A small contrastive image-text model, trained from scratch.
Training: adam_atan2 at rate 0.0016, 9800 steps, batches of 256.
Rows from block 5 of the image encoder of a small contrastive image-text model, named by matrix and row number. Rows with one number belong to one channel. Each number is 128 + 32 x the weight over its row's rms, rounded and kept within 0 to 255. All counts start at 0. Numbers have three digits each.
After each channel's rows are labels from the 100 images, of 14848, where the channel reaches its highest value: "lies over" is the class under the peak. Only what is clearly more common there than usual is listed. The data: seven-segment displays showing three digits. In brackets: how many of the 100.
# convs1: grouped (13 groups) 3x3 conv (encoder.blocks.5.convs.1.weight, 208x16x3x3), inputs within the group 0-15, a 3x3 kernel for each
# convs2: expand pointwise conv (encoder.blocks.5.convs.2.weight, 208x208x1x1, transposed), outputs 0-103

convs1.200:165104099117108112156134096122112066163141078157142083101111083113143143167154172124150148109120166144104128141144135160100113194093121069055045130154110129162141121121118110072103138078104090093113086059088150120085144123116124128123156123131129162117112122113086069123131114113133107124161089099162148075135144085120119087186137112137098106134061103052036080109091086204187123145125133146093101173093111084089098102120107135132139
convs2.200:167105131167137136134116136111101175072143129119148132178125183125116171157113101139090141148141120135173117096122124149134114076118179118164135087166028108103096232113131152131086167134078140129103106127180122068172141194090088059090104146160129124130123160144162196075127129136149089128134139151054134181121115
lies over: lit segment (48)

convs1.101:166146046148193031152166063120070114141130104130140133168073062164093094135110095123107189142054168137131142129112178135057148131123114121085072147127098134139117072112144129115151167093142091156110080156135117148157066183141112163107148136088147134148152111136158102097084159094115169092129165138132091168133065153138112133109121190142081165135136140097116123106124126124111109151084141155103124121087158078167099135176116147155091
convs2.101:071195112153064140136132092152141162156138149161113112139148083131145146111078093113193128119055151140096181113138142154123112125140101121137142153091138143040118111122144084142143121125139080194164182093120208152167117135117122143106094097147058144139135148075080167124154056113193063137122146114139145164149159
lies over: screen (69); lit segment (31)

convs1.80:131155132160143143164122127134128105163125111143105113149140160181153085188111074125165091138148109180109113136143144146142069169096055095152135133151044146097087138154127159169108184114119143133112160152080147095098111122134132080153086171157146159112165174091201104094120152128157155094168122096094159093131148088144138106142124167149156148128127128080078144039057190052135163136120067145116096110118141104118166112091161111189158
convs2.80:141159153098139110085162149162171163015148129176144158172098133088133138107218195136125115107135124150132152117130170151136149155105141043155175194138090145114115134167133137120166166120115122117095150080120135151090154137134155064147130129151123116138073108099125111148087172080178144103150090128118127156085149
lies over: screen (91)

convs1.163:139111098143122047140145044067097144079117138090138160066164145057139149114173158124114137100108143100122161113144144146158079134144087163118088161111079159103059071151166078127151087153167143140133144109115118121121133137102140152045155161063088102114071108073105119102132123108144147123130140119098055122082077112084063114143106119146071109145077126121103155104095155085078144141085145115083148100087102165127142143106148111114119
convs2.163:116134171097097110101106129169192090101167191108157118144119119135106113131163091172149077105080120139078110139149132111140136114177072130173076165122079123117103115128162131172137160109088115121117116128135091150138102084122124195141150118122093166068117134137079116137186094133159124116145173136096176123170214
lies over: screen (92)

convs1.183:126144127117137137126141112024126149033128147000122156131117131136133186090131177059141138085118108090134119116142147108140144085144151143096097144120130164137116098186153092120145085132154107156165097147155084137151107118155119120178073118173068102158100103170074115170132137122129105087139119117090179143108146117122128130090139093076125023084140054127144141135108107151114122097151114088140084069137120147128137141130149149127150
convs2.183:080142130074146142114153107117135138118132115140123138129120128101193113105115166169157122091132174107168141095133152168100163144083211105189147126124132171112054131111153136127115146096131110142138117087127134162117118098169171136110126101142152064128097074119157185131129171045138104133150114115137160146121115
lies over: screen (100)

convs1.83:122135122141142080135103092105144064128128048123085067148167129145152112147144119095078070124129075115101093138126129161143122173159118164136083171151074180136074143145066137129024154128044146096093150098087141129078145133088146138101123099094107136083127132052119115085118128078142121069136113120148111065149139035146131063089157141093123138111131143161141141154134135135135113123118115154108125129086086161145104175161098137122100
convs2.83:131116131099123126137108137136085118104161149100127133139121131118172097107102096150137113085135209124142175153119123151083178156057161136150110113169111148119077154130172098174147126073141184147099097200177120087125015124153133143078114153130138115088149095110168179159171165067108100182169130108133130072146110
lies over: surround (99)

convs1.27:047057085089121122128134129112126158079079123084102115156130107125116095102124122169137105151167121138130092096131141084119146118136107112103136107110108142199155154139085144134169080060112120155169091063070104080076129141150104074074135144129137124118140134150094108127138150173095080099115069081066057088072148155131157132086095102128147164145166129081065113134139152165157130103102085165153128152165119099095117053111165077134126
convs2.27:163161167110115084098105105129168192138174190161114127067141129115127108192121132100107126124119068154102116072173117160163165071116130129113126093109105147088120122164168127137138108135101103167087171124096172133103110104117130108130123071139085096135095112152075110097185151113168070110142159178125121090108164
lies over: surround (100)

convs1.26:084078097113114150137144163098088093099089095100088098121096136064094124095127106154156153145167174118149157124114119109140114095095108091073094109127108154205138159180104141142063074087083120102131104056068108071062127078081141095085153143128098080135130107126113152162111063081102058059098035065082098112114142132135159152096153156118156133135132111097134110145163110146144108135144115140134119142165143132102111091120130117134145
convs2.26:171155169109123102115143127120171130114179146158143156135059097132134086179139118146173088128130118175127129142154072175171192147106085154141093087118119183119115147152188086147196107126144165108076096152144074162092101102150150123116148111123117135074056102142155118127133147130137095118198132181152059059131157
lies over: surround (95)

convs1.195:143124113149146085137143086096100086133142085145142082130136164142148148116117133131130131114112095096094118143137143166113103177102112115064078130137133129145098109145173136129115123094107152121132119159163090067083128057118138000090123067063126165122098121146090128160112140141139141084134108078125133056128129084149156089161142096153120086147142098125119140078079103070006071141129154160123092157096088137152154131159174120099105
convs2.195:118132105128122141141124113128139086125083088126113193115073000102161128141129112159151121127106140168122178184153144155143077154118128131148191121114130193135124179094092165148130193145255156120113159153117161129164122149128121142147182160098122146120098150082172112115079139134102146119155149068079095160112121
lies over: lit segment (44)

convs1.44:148147153139147122065053140084153148085158175143124144158143142148161126054047121158128109160180160049079113088094128117116134109112110151183175102101135075088155149168152086161174069081122142124074087142138107164156125119091145127150186127112131136123102115157139112149144076029167178154129139095121156139089105128136124114105097124090099052145171161146097124149147163114077147151124108150137126109101135123154202115091125129122151
convs2.44:191094103132151139134079108095137188075174104125148172108066129188122079174178134141074171156138118145151085157151112160142170125058170149149134118126119165137133135101125116125124120179145100140088108152149104139124124165147099141159141126184140157094069135158182148094131132142126122099164152148109075099064100
lies over: lit segment (44)

convs1.42:092128138124195071113153106113131105110085182110113182097116122085170132110149106090106134124179086105151075122124093111086076151052095102161130067150152092118118152137105145104145137089145129130145134142074132104143133067092112117164097138146143123081169067178145071164138080142128154102090141118162144098150046131180096134138149169170041120140111095126079094151121125168137155101101131075180124096180142073162138092123162093142112
convs2.42:130127154104140111100123107140087119159189086095162177118122162084109092131159139136108094124187124174180127062104136130142134158152120123137101096189100053192089155145076172106157132142060180048124039083126017126085147135172137117125120171124200081157139106158164084136107182147124154161142075149088101082119120
lies over: screen (91)

convs1.31:184219224135159164096113138142169160125150148110123115123158208126128168102096144086088097137161145128136124087102095102108107121144140110152081120208083076091000100115119143156130148185137119119121120095116137123139126159112137130101132105053142152153170177188117138159105099099139094097133104102166161153100157109116140141119101085132169137152170164125136101139189131129160135164161148151167142108133117139174160115121122154153144
convs2.31:173080192099092142119119146134124096135079155104046165156071103154089101132105112129123055080134119127057118131136159146140133164120075119161069128136125165148107125186143104127084127078198106092095111164150111124139102167059105110141156162084101117127099107113106123090103143116131118194117143118124064153168194
lies over: surround (100)